From a checkpoint of a small contrastive image-text model.
Data: trained on made-up ball-and-stick molecule models, 195000 training examples, 6.0 epochs.
Rows from block 2 of the text encoder of a small contrastive image-text model, named by matrix and row number. Rows with one number belong to one neuron. Each number is 500 + 50 x the weight over its row's rms, rounded and kept within 0 to 999. All counts start at 0. Numbers have three digits each.
After each neuron's rows are labels from the 100 texts, of 14848, where the neuron reaches its largest size: "fires on" is the input token at the peak. Only what is clearly more common there than usual is listed. The data: made-up ball-and-stick molecule models.
# gate: MLP gate (text_encoder.blocks.2.mlp.gate.weight, 768x192), inputs 128-191
# fc1: MLP up (text_encoder.blocks.2.mlp.fc1.weight, 768x192), inputs 128-191
# fc2: MLP down (text_encoder.blocks.2.mlp.fc2.weight, 192x768, transposed), outputs 128-191

gate.602:500446565502576509532500440501478465428553484465529518420467525519489515496546503392528549573561524516487422461498507488530428458494485471438458602500548505533547466472472508574387499600539456
fc1.602:504573494498519473585425493549418546459375564421472398524563475532515464500499511479621506515456539475520599608452436486504438423486526391503441415420466470484527526544504553491575541545410479
fc2.602:544521533391512519519502492483508533516515470417433662524393558512506561534473535483537566423514423546549602475463446583437393434486445463474468591515476528498557471454503564439521442494505413
fires on: "green"

gate.437:517556479466513469451501553524466561446503480605572422490492518570481580412456526537458453437481495565485519458567469457516520497524447572483510642505529483553469514511505503513536461529578540
fc1.437:412451456510481469397539511493431486473481507505505560509505519490480551581481475546571481439515534498598510543591493496498469570427517593523464461575530483445468564489463500478494477439411448
fc2.437:499464562568519509471472555542532520503557392527487412524490472493526457485520457455522507504587497439481431432493458480588505458564456470481501501526545560471518537437507450560588498576596529
fires on: "in"

gate.704:548431540503518574503558535514402575516538507506482526519485556468560437448499491499445507452578501532566475470581515518507489444482524477499533529496553426507411505457561553646477442577523484
fc1.704:531536492594476480471473475502498571538448510513479489541482517423612555550481526509516540523530527560536510521522400456510535521496502563499545427378463549470550507496432523441473569546587429
fc2.704:485479459490517551473539566497497553523519534583478574501507397623535416456397476431498527429495509534519472475595531569464544469480496438540426570481482385448507513453487466463542453483470538
fires on: ","; "<end>"

gate.390:510513585434465431479546479545409483466524449564523504542516495555598515367492540476451535475516563494466397455551413540468467445454592506504522586472538470539540458484523456417469512582573581
fc1.390:544550525539472405461623494505491437499549515422472450533596505489492543420579549457501470490509491425461416605503472456453446540495519477514528577558475625517531496542489504446501561437516502
fc2.390:512549464476509595545493544500486509466612403442498616396440478422396458485451521480517535472430493438538512523531522485524486486505436506571510514560567542437446522477531436539482496468417534
fires on: ","

gate.483:544487569535451475483439505536509558535454602481464505570453545456502463467483553448547446570539376522593589538463446437473452493496514464538401472461451417556479459513446455528473470517437523
fc1.483:482471537578415548572438510452527629500564580543413532473451454435498479549461498546481461592567442489574601539472491442475414485470456425473456410490435478578446444519408472531470477498486549
fc2.483:517459381507435500534488544438430446532540470435534555466432445558481580436501556406585546454456511479451464486456447517522426506491479539501439547511570413557471542596476559455504498470523576
fires on: "blue"

gate.348:486549510505453535516444511487543438447494509544421533611545504485399537458500502575557454437445498510365467577577392473425463421454531470520457497456468460479419414600501506506478582530479532
fc1.348:569429548495495531487525532428520490568587573484456458518517469474542504467563504454484516498483497498489488569529490540491400513549531466407413533461408558511541484523453554409525609510560457
fc2.348:466511497457451508401536516505494519541640560511451537524558550458443448447558510547399537408549381506511535536542523540553493540465618449538456502631457567485489452522427482496571601529530498
fires on: "on"

gate.607:519514540498508475500436520473511508436560562445446485560552470572446483392492408482492471526452448475558459524564531516579545577553515503533511539508604503394481383502516495415467482539417483
fc1.607:491471522448546594519510468472489512488477458594491535490482544433510475579542540531514477459473523512493590567451415482467434447455492542498511445381453528534499558623508482508524443435555476
fc2.607:420464455498424527513509454463518496603528478586504607518387536509532508510449545446533540509502429560497551498434469409566440439486420496460587462455523563501533605489566501508536438439546485
fires on: "red"; "blue"

gate.328:426474436421473604593477409441500504484443487515523494404536525585485480574515519462527460449446432615526461545454493506528506445528569604516487561507520453495516380483466494585582529528415532
fc1.328:449447540523525501468461515462499533534491519483553505459486530477547579559562475478442417547509471544505454552526446445462431470507488524558577461490486410609559458503434438492510396429516516
fc2.328:455514423540471481550541451478585466459449451485541559518452497535404358547493574530563518501498489572559573518443571509517592485501480500521508490517567519475516459579548621504505481587427544
fires on: "balls"

gate.115:431551474466554558510583429482554490471434527510510467412481569516590547396495444579466526577539455541503451464508527489481506420488481445501420534465477482509496481537491512526556566466617518
fc1.115:495446521481490501504498541463573523513546374460503453528489430538620525525422598564524482492499453500599573510509469461609514529423578441550542402497439521500530491474511584444471553421490548
fc2.115:592451513453550592548572551558462521507553570456558466516483471495477469502423565492538460521457551453475522462592540496461536586615552523544504511490482437491468478501470497482422475522451521
fires on: "three"

gate.652:407409583513527507534465506425485512548410520492486510442548460512474455542533457513501471457482399476408535480528506533534436464470522487552561479508413444544517467511462446521508467493425515
fc1.652:481483460538554417458494471520539434455476532518530572504497556462488500431519486471508508553553528504520436556578441499476532467396501554501492598424541578436572503519501586554527508493656498
fc2.652:479510553518456494498544504463509511492441443519522480479488434489503479437384544454461504518455445554602574543466598502565523514585474510475555460566580425528546485505404445465522494540444580
fires on: "balls"

gate.604:541520501445462396521425477472508498455548544498536504493631418519470556563453507513569473520531460429489527491582437429477498544559526566472418544533503459514483513448456494431537461418438475
fc1.604:444494454457544536387513466446574528467486544523476472532434532399433529512499525471566503451493623474525545496443529547533561538474424418538442561491491508526519520529529511561534443589524462
fc2.604:480582532564524604474533501578453493500460457538605512453370485549477513486507515496461482454448433531493522467526588438451415513449424575536504460480530453474471580432551555509447580518520442
fires on: "orange"; "and"

gate.294:490520526516534468469413565497488554400498497524431442473497491498432483522474524428536459502425459533533443566481460539519585485517462482482436467451559499571416385516511495509474548494597556
fc1.294:492477475468486508563471553567481430486489577540534430543529461551513356520511466508472610397463544481516458429557530431456518649528597505529484494497477465474491603546455447512485528475498413
fc2.294:515520569362485556492473530475468521420480521554526523514532451509449537439559527503580471465490447508535478496399445594515541522567518479520492521459497550480542528586475509559506578440528505
fires on: "in"

gate.421:437504502510489599437528484461535506621507431436578379529432430479635461521425564526554599528490525587497549466484458500517570494505418470461379444456433429566462570439427533498595472446641479
fc1.421:481493584534516528496540512611512496590481532531473593498533557527490455568565398457575511448469521415488442409510556490549460409472583518548577480444422485528445351502486500499564460570441537
fc2.421:597486538484521463567479500501467466430469501522437467403488644480436497499544430427613467493527477436536496515559543483513477600475477484519558551570628549473557485449570439430533524503481571
fires on: "in"

gate.222:512377522577579547483391517511582464500575543541469475566404460544468465568486485572565546487473542570579433454569484477489469545520441534504450550485522430513538511441454470527568501479416500
fc1.222:487485530506463506505433561538468454531410509514481501506435533610485500545513492572545590394509537541542399459469453459573528456528554570491541429501474506479495464524530433446542526476431519
fc2.222:522553442420452398491502445523491602505536498481494519567581479408615443518493562446474454595546533503478574588483493518501543532486547440367524588526521545482484418455518518412499479535563460
fires on: "space"

gate.182:478518521458525484559452500507514494502484506525552502500503483476473509492484415500495485404407558503498483483510544565441532611629450589426507480420486402410506539495441418529545528452509522
fc1.182:530569495452450493545474489548446461550559567513558579503456500506516341511463407552453503412467463520431493553487587524471499541544559490553462514461438522518505469477503554435469511539499487
fc2.182:484426488493370623493503550527548524479497458519474516533542429494502582471594571522481495565492437567460476545483489414517454459437525480509480541563553527585453496452515484450496521466469507
fires on: "orange"

gate.582:403493466446600547463552463391537569484456534515436501427450426475513500549492458565490526602476435441518481453593478475557412468524476442521496464474536558451537518480368513503474451519576508
fc1.582:414464517483499540480601472478530548575491493479546491395393494534572415391531493515470485514544421546529547518479501453592493462559542451563495516453548546431556511466466497469440518557554536
fc2.582:514518526445584409574397464431513563414462520519542505520643486511444515605514554511456579465455494503507439490473562489452616530484448529518443508548502451501525476426503536531482482413543404
fires on: "seven"

gate.694:513505498548394429565548554609471437467435490491506542552454567407529603463544535553539476515443514556401507466457445559490410484566476471465496426495405458530485520530462451497493467606460488
fc1.694:504510435522491473442540578544456401488473545462509544471497623437557488513500503431516526472487489553501520483520431444533564434506531381471476441515545477519542461448488481534579527502462479
fc2.694:477534535470573429462519520586499510492500483581503472529510592483375454572519512515488545499456368531534521569503458438481474422561412518484505527531502562529503473445488364442565492534473497
fires on: "red"

gate.198:550532462489406433582521546536414473497421544415541520522464534545488522427518534457514559420460466529438511445457506484374528553644437501600477455469493468552468481479529495538544520527495538
fc1.198:599515460443475440541530548560401508508449495432496570442536456481568501505491513477502515446507420484474562554470492483480523516583514546536468458436588554508428464442528485486561585505453546
fc2.198:514406493506507570483401508492540541478562448557501403547439462480528494443577544483521465476502539538514486463537596530522539427451470573444439519545442471443511507541471512487474396511559508
fires on: "red"

gate.661:490513601479463525552466549479455518412525539480479427482566490414521455495528515449536538475475589467494484592511478449580496441591486478499469449604538477478416448465404522429507482511485617
fc1.661:572519529492484502577555473471526608506485461538466464523534447510407364499423577410481524461426540422472461533490511516538413542550502445485465593508526447542388522507439519520476492498509529
fc2.661:469470576472467537543535500469495536489489628470506476427495487496457477513459557514571480474451570511470510617432483388562474534540444522567505452452486516434461570458518518537486580487502586
fires on: "blue"

gate.642:568532430527528431549481437388404484546446471475516586519457462450529471484569484612495469527504411523498492470527474519475451473510561553503512521503522415497422501535559437537418492511384478
fc1.642:550504525440460526437508556430542565466550469515526427512396529494478523489515474468488433478586468436492514400530596384524533428510417550492429499502459637552553457574454514525459498479602495
fc2.642:558593498530518495517520515446478542544437493532601540509457466437551478442497501599504446588564495513514524543442488503495419522493512585489534521545488508440582542535574457568533402489379566
fires on: "green"

gate.59:444520529519442582523445571541489510460505456454502544535453546497461442432568455449554523435466485463497420510405396565500481528495483425528475431498460504402521488433499550467480547539581508
fc1.59:606501464501604438503542462538571521629567501525463513433450480529513517446424496531483466564476406536541495457488478431516451471498486582533444447382488476497468504598528462501454430488481496
fc2.59:522504511464469480491553459465517477466490477588502495482519536541532438546530399478451478563545499509560495418517563555502487526539549589523440463495546411484471473534456467613483468464538580
fires on: "orange"

gate.671:487464465443563489486521527492510391528482409521447508459528524444383461526524537512543498615475473475440539474455508492517570490496456398482468555549515518538518520480400450500468467503562432
fc1.671:490459473451414490459514501462405478483474474525541491561427427467418417532462449522501541540550545516477450450466523438505593536433445438546567497492458486553552598539425434511468455502574410
fc2.671:476512485494457534501513468559463496458516554532493514482501591439547542473471459447396491394505423453596486479514589498493570527432586524491554463508603610486534459495565521449503518472507480
fires on: "white"

gate.355:346424410518524437445537549480500443545478523445403439511559525483396400444430460616568461521544511459555564590530508458567527493497459467521522440507506405448462625523494424530506519520513534
fc1.355:438461519475539504459499536490504421458472524529384449602481483478439537517441518524556623457474549537556375521641497464579600566483458461401488452540467515510472465516485416506503433438406492
fc2.355:370521461565516467527524509451444427545453397491478504481548491516452512445439493491511483493519406477505497534551516485586546427437521449552493491518508393544548553541480475565563541505418478
fires on: "and"

gate.577:528486465531460555475484537447530517401545468566487422438562409541501496429531596443438491425470576517466427550529488530448654536496477405550431468504495476452494527478543492422497442511520509
fc1.577:417551513555519461419457528461597512468482481445513509515442483444440521519464530498449461500494524513449520468443516465517453621429582415586484534404517559560573528488492497585535535575547488
fc2.577:501508478479414507525508439403477479499486503507450543556573551480582454506547530434554562530458509475494422510512471537498486482450481381463544577521493524484573469460466443418582424502535476
fires on: "white"; "orange"

gate.370:492509422407543438461572554600426420529449457495516483466535530530564557559458431492462510488448545604511534585488552517434480454546508510484510479447526603409536441406537461397477556466495554
fc1.370:499552492451474451607584559504455512542435467445444576459446531552545521493504493487534469497384453490488505439486413490511531479465515449552488441399494610516547403502575457453475513462565564
fc2.370:580505428526547511492543527549439544470532476455497567521369578456519508450524487463432511533452565498476545453474496524391440543461427459521416518445596573489599460436452584370457529527427568
fires on: "four"; "five"

gate.494:466496533570437358447580480431472509540513562508456423487460535509409507493493440446501483585495438543508535532527443484532565565571559453555502479562499596433495525486439503470375481559568550
fc1.494:541496453558493586418495471485510523561491440516533544557421478511557456542568565593529488472461508488482533575518546590408486540504503582609529409397490470537533527546478435495510545480433458
fc2.494:476476408541389553522508520524489543444439463580539523559456509521588558470531465499521466518479491578549583509462454484615552545382555479438462497493465492511537470516589562410481519439593521
fires on: "blue"

gate.362:464503514480516484547510505425423518461532525567535459457525468463529445512441450495503452489426474462523509588605482525461512516550492510503449475524532495465510487548423468476455548402467553
fc1.362:588493566504503511521526556431458541547515514487440473555438511578484395449518563535527505467513516490459606593420482485542459473554501535485478475476520424474478507557508537522352534579534541
fc2.362:485477497421531489494441560429470537556498478582564488473558554484554522472423455511447538460453471493506533493580551512501456435477465521576493476550462455444473506455477483518574552548552507
fires on: "red"

gate.141:474521588486563511565469500547553416537466541551385512391474590494630459451524454566483576530475448488483523531501463499396444427502546564479446436483556466434455556447516570396489388421499423
fc1.141:411527516519490501462566491458464624544563464488576496553464449490539455544407534520511519525543524443474518571515469459486437465442521579466576515500520495564571373574422540483515502445490538
fc2.141:498575556579502538518553535501428546504597489529464529575427579461490388399424419506477533413539581473514494508491509458403500534530558593477519445471404492518551499567502555503523474509510449
fires on: "white"

gate.651:492477468459527510476494440490500535513554540516611575511505526543479469489500477493389475505573449437505531466446591530510440557539489522519582523576519474473511539531498502524396480468382368
fc1.651:445574470494458504531543547551371477497497624492458466417504450586554493445495568470526473480485521474428390467437481532565489400599421583640478503457471581488516588562544443457566477511543499
fc2.651:468516524433492501469533550512509419531522474587451462478565510468531525493431486477590532400460536427422465499468484498524554492445524514497452467473498453515479500516534450458665498542463611
fires on: "space"

gate.696:512444597611491418508535414396453430510501563498440463403510489508542496501442420477538504513488538595442473523506464474494490429514476426523499480480366448530407493473575539560465559474487401
fc1.696:436436477468532386574452451474450517539539538577498510308493606494445456418565404498535538493550540480531580502535527522445454537476483534532504465517466475454506541486573473565480441499533482
fc2.696:510422587402494452483468413581497517440432488495442507510546506455488539572496535535582507553483472504498522555551498521491488518543475508498569481472476452450487481462465402480477528510542453
fires on: "red"

gate.718:538464596539459483490500405547543554420431544549506485499485488551543441454549444491492563458506385428421592544554548474465494489402537472557397429494507467506393577407496444512453505446508441
fc1.718:560469486453483537446582519482542453519533412501509490461535440496460577500487520523481574469490545504463402570464534479438480450611490570518535448528448492455517448521507566553453549602555509
fc2.718:454513461554497512432493429472390529509546529445485619601481486524590472505454529476567488496556479436429483516414512528568449503492449510549497510479501390471566513492538461448509376422515539
fires on: "white"

gate.744:530475482468493528531464510537566466538442581441428463415505579480498510468535538492584533537503456496453496491515474490492588407540504481480395521539518455434457570451545389488456416474541443
fc1.744:498475440519427485404529486423458567531538493454559440595538443481396522547434584514481422452533491496446489490515495486578492507459470430506558523560524478527494392574510432472544559482543543
fc2.744:406533542467486485556470479420437566413527457464432519577503503500512474521477436429464594480531542538575449505515503574517578488509572491432493466486460539532518462535415501447553527505555540
fires on: "white"

gate.65:442572567537550516483443490537485495466480527486549456541544497524441528505430439547487524509582549492410460445471448491516465552440457462561472487478526504468564516483461501539523479491482382
fc1.65:555505443549503519548529471522523427454457491487521496479537566480539527509521489513552549415429476451498478489441431537473547465569445529518482476458568535524425497474476476527461486527389661
fc2.65:610498526535531591470556359505498536535518436445466587467490515419485525541448510467507436540606544505444489459473469418497500543541462521442523556510461485460468471460532411403504572556528425
fires on: ","; "sticks"

gate.404:507550458520520494499539478478482536393511471538474430504545550568487516456498399441474463494492550595524510463593456470556555595597454410507496577591465517488589489512526416547451491392466497
fc1.404:436445531468599563417464459472609448455502582513549548515592448538440498527550463472511408539538487438549441533457543473459473524437529497427525447486530516480487572609482587534474520567486447
fc2.404:555440491393506548394507547525563548523480474601511482551590510445510525561568535479593535514475498465443515435539578557396526569467485533482578517494483526475482499526476552453564543558531384
fires on: "red"

gate.135:568519429510504512482478477453514436474460494414495537501526500569468495428520498497451510590510465584444558420575520567646510496453530487515436532534375513528440467530388502519522501372472427
fc1.135:597455535555562543437462518544531482484459538443439492578457580535481536501514556536447487472548479592422499502527500400505428485487602435514497550426581466522522581456534547472438523445490403
fc2.135:423495513445397450507533512491579500536568474508524425415499474475533581544541465532491443509480509392562529480413555532477503482560444478501465501547539548440547371534515459489534536435495516
fires on: ","

gate.735:507536487497481433562613527357508480435518488494562472468470517436509483546516493506464547474530485507495621472522514528509468525599499433526495434574448419497515410476506501485501491485448520
fc1.735:505493461514446514521459578547540518478423461419521615506469588556403465529481489511495440543404435474535535463606563452468509478524454397519501445552444487564483512461517490515535467505450559
fc2.735:579455538425568446479483525529533466537544497480516470574538491485463520504473582446557477440492553474521449408542422488481646518453477519461455419509595503509526476529440390543501569571502433
fires on: "space"

gate.55:520466618496495488533455451514545421484391530475484487498477556454624552484557498516521545449433529492551441474417499514471455453565523494536419458444518484495500524495574425542466462485567495
fc1.55:531531520561413452502516507477425580458507503571506525552455573456480542502458547479483404452512483470521448414450524415545419508525531438566560448398478494552523446596575453526532571530504479
fc2.55:476413533431516586495472540481518544494522441453534505555563488552471435501490510390408653518526532563544507515499492521569524518536522548467511408438549522538505510556384504467570568518526475
fires on: "white"

gate.157:434444528544455516552502509584474444529545500506549466411532515372406455569508458462517431550439484447537411580450476491425513547527512512492501513474490584532550504501461427481410517499532536
fc1.157:563569488459524568468515421433571494433484426552573545543487517614602536527510532477455445548394431492540545472534509452535562504580492523523464416437490519478548543508471489566481480406528495
fc2.157:511528551429509516426469462517513468449489405548529508571495565546561469525464475558566506452446485498509485540542537544521493561425454494563479503505594484480562477399386438560585581582562457
fires on: "four"

gate.527:557507443456373483522547535497503481494530437510547506565468572476445447464508454604489547404567543432449517456542471496531511447475536472499567464446539540560418441566552476518500491547513553
fc1.527:579521605465450533555484454495551601570483516472532525519502532414473478570439558462545573507521398540479498475462439445466509550499565583485427493563444414433500454525481528492490460536429466
fc2.527:450471589475506572427558514646565370563523517527387497459502577536448639458488521450448480492480469441461555485583410530408539516482569472502458495468516466511443483416415463485511506542461499
fires on: "green"

gate.96:546581512534543484479570550498402527489502499502519567450511516501502502534558514545477526444448518513537455621425498536545434476542555530423414548541444453434474537527517500556530409507501500
fc1.96:460525524500374437495551505485522575426528544531545477447535503535480457555549442546442478485474481482458500473553542569548478575573502476496557521583571449446413529477499510559570519516429515
fc2.96:486596519543484535477522553520506494582484450492464496529495497453552505479453487436507468553492575569508556560468533491477513429427543439471523503412542597437551561454455534528560512521628534
fires on: "space"; "<end>"

gate.282:517541506508492498490476491541492547457516501511473444488585451534565511452518550503440605534528566518452486504481440524449469453612519491517639508525509482489499461496484499453553434476453475
fc1.282:480510521471506442457563475490483518495518519558568507513542478490549540444622510477451512546406507415485498550450431520493475509570508514508470506546549455465451431423476550438526536556484443
fc2.282:537557529590489492519449569535548565601524516494429491499490602527472475486458552470468500492456499558515468419390463460582481473491590497413492364532465490501534479526389467536442627540535417
fires on: "and"

gate.567:463552554376507526454487558470537487447493551470525440455545505440494603529480531475497539632426494425568458509504450527464501494512498453519489505470511546482615591466525384575494431552527539
fc1.567:495479568448446533395589515479477568478525409479549426532489489504427570571430503501480462567450470440544487502512477465512470535478486481541603534476496557601561484509537485553531484544510578
fc2.567:505465394460483511588452518500465554416528423495434594549534465532520469418448450443385608470446529500621478567518436496509471512453530552505541510536569451458481367487424459400465484474547504
fires on: "white"

gate.208:477513564508564476391593488491547449524426497599500515555432433456439527485566466485466424593557426586513569453484511535488563500480559497484470505451451522425491548485398494487402511445483566
fc1.208:583577496479502474491424466538643461417525545498460412440556551467490474454424471458498553402504563535422502515496507490539496577482460516479536472541471518529495511461480494521584538452481431
fc2.208:540400503447483434528435446496498409543542462621514499411642403501521534506508517527529493583442475402545477548517562535520523464472505517527433496517458483517452437540519533434463500438566478
fires on: ","

gate.434:456461556570487391563552533495466493488523591426521525524463555504512495394440459509572468415533412525481558463614504606499495436480550460560408608514503463402552506458496490475522534416470473
fc1.434:398526542555465464493499407512469572497514532539554493483559555464522542446499588442493475533425416440498495554447557572499513491579563514458479479588480550504475577556487460572503463580512484
fc2.434:399448436414462499506506521453407450532523522512514456495534511518409500522452576432476473504490513455589454544546481454524474472509475537472488511583493540472501531522550462542460450581556585
fires on: "three"

gate.422:563541475538442473501471561636435446474407555517427506546610539491509507404491504512535463454505424520542461488504494399602613496629503494505496469432553472494531469520497490474507616462468509
fc1.422:411496575490547529583493432528424431467537519439521502521445489597548478521516526496527571465537413516409594476430495515480508590575556563471471452512525478423494458427488472432547575482470546
fc2.422:492480503469523549521525499409512561433529390523594423509422495508443568557538480471465456515414467510481474520460530492459517506437480507506452491554502604486485555395568460526535390456533524
fires on: "green"

gate.288:500506515545490530541413481469482485476504490493476503507495522442466489585490485490486568550536527461532405542407390433424479488436490477590497521427503541472543470466574561390466564389485535
fc1.288:480461394519546531520481449514549550521544458479566592535495562500510452512565484557534440538416578354535422479493428453587579598437478477473555467423479543513497532488523446438474492464525549
fc2.288:514532565527587475518548544586495431483544472440548428421556443553561506455472366515544414504528459413574594509520567585498477495462498495447489539511549484427540532553440515477552490525469456
fires on: "blue"

gate.624:420479470516451471452513533519525530465608519518494473507517543455493385411456494530537548384556522597445440433474575582463420519526449557555569496532444478536460542485423485458558583506515526
fc1.624:493491538460452587478506472557533561499517489491572612494463521523456497569514475531433414482544493547480539451489479453494391503523384536541578480472553411483459501413464496625441456428453490
fc2.624:517508472481462390482503461505495439431463531513550486546477498528554470571520541397556537579535487501535476517495463539450519418509523520566497547464432587457483539577542456434428561566531571
fires on: ","

gate.480:469576499527512521552584533488470519457584456477503471411551439518483510486545465595479541480556494393513478540500477530508448513550452381508551542517595476498554446563356504511525573491538509
fc1.480:535580529547436489547436421482541453518494519532483526560569479513441539595508525517511550473474545446522496497437535502402472522454423517540483539536512424482548500463584578584427472478522487
fc2.480:546376525475509513476497493571582479521499458532480562457475519501447394505531436576484526551507469539483530523491462486643364526538587482501578442555511619559447436604451440470458515511501530
fires on: "seven"

gate.365:533462457432544555480556452488451538410580483558456529512439545457559454428549528465470455524593594484527483507516509570496481513517445363483509593546524585407388536538598485478488488467503488
fc1.365:450522393465602492549472469402504476461576571536551464496421526451490604484552525452513546434527580519547501442527450482465517520427408531522558470481580582536505597437600423446476509466407552
fc2.365:466557547556543508556561522466576497525440468581556422510452420419483564451447469473459577455427543504422563521487467483537446492511472448539483406552515537408499430532446586488561537580394474
fires on: "four"

gate.307:474567453554506520454574484469547457575526422452492586447472585459470511434536518452486469477581495512502546458542574446384422523377438443458452465513465462502530531508459446538463522474502425
fc1.307:409546499437506461551455413457542490451525511505502485567544459498478620577462514577461404434499481463572444524553399418451518551602555539516586486572559539485430452511443466468478489551433535
fc2.307:480511455612520533513537432476499498577517398417469481530459526442542407514476560459438494424540509500513535448562519496518491552403455474552406482494511499463510559496452537565434553520505494
fires on: "on"

gate.498:528392553502534505513445430490477522527538591574573414496570493451457478528430436458545472483529481510526465609546495528411614532537548555472454555505485513537526518488544477489435462472535473
fc1.498:489599484573469507453471535529580498453601531441429547542523542498479504388580522506549572524618584519540464500434543492477502506459528408581487348551439498522517480423514484534552499459505481
fc2.498:477553452533500552447531594606541480464529441466423482470579546534610462489517441570502565597510436456501489573589438464508450500523502528511494488447494587521482523455533490510420498499513514
fires on: "balls"

gate.20:388467437525534507543379583487560421530508490478490461562451535534511441516607424514484567492511515495434540543502536532494498414470525475501489571434483505377556465455537506472411602442505437
fc1.20:520495519542538488466543575569471503468467458492483579450512512417473555472542564411493584455587502534509481410329533395479537423476467411513500556548521485450510434558502572451533512436458530
fc2.20:500426420495535450512483453557448457511499488510564448600478524583465475559526527501459576526481528535548493415453473491455435414494462526458473519489469488534530496577588507452453492397523454
fires on: "orange"; "sticks"

gate.657:412608477517491568535588541578388385474412564543420544445544473478529525478483515508452507567513390621416453407484544495546471479507518486450499512451546507486438442495647528427486446483511501
fc1.657:459529621542489469538523560574413477410582457552514462552474548407414563565405520417464460408491533474552582545498523468408535500481473516477474502498483509485483556472552519487454452563465506
fc2.657:611544443471535658429548495470490462558438564588488545500506470411515475492469461535480547528456487554518521554440519383475418542549510533494553496453475505516563451440485540502508516483522441
fires on: ","

gate.118:404417477466491474532472460429513523540484470440423466495442479496547485516457481533524557450547478437381406523448458508399515528525531379443529503477610513505534472490513494496514500488505442
fc1.118:460532509486449421457451446542511552465501560592626500428463454429458452450487451406488447570458445481487469491469432441509548626420538504462572520520557575529526579474510560516489527546571494
fc2.118:503552498470447393519443424395550514532517548498601519471457487470522481498547456473463505514436488581575489412458474469517637548509506519483533501489579567503581489498487576449464486564573525
fires on: "in"

gate.707:484553499458464464452545535472449588452443530487501464524546501465437542509417541416561500544485532453500459508515401448493453530482499535476471546485505508541479514541508603432452410478560471
fc1.707:569533588562573546502508416409514615447568472456543371495515540564553492363495519509449507533484464459519555473514490487599497494507519451497404533524448563465456472441563470544463488481652540
fc2.707:576424554458514495424468544446478653436589454538567510496559563559435410523483462481603482573418547444472488457484580611503595459538648463512491502502523532480532497498514594533542517452544407
fires on: "four"; "filling"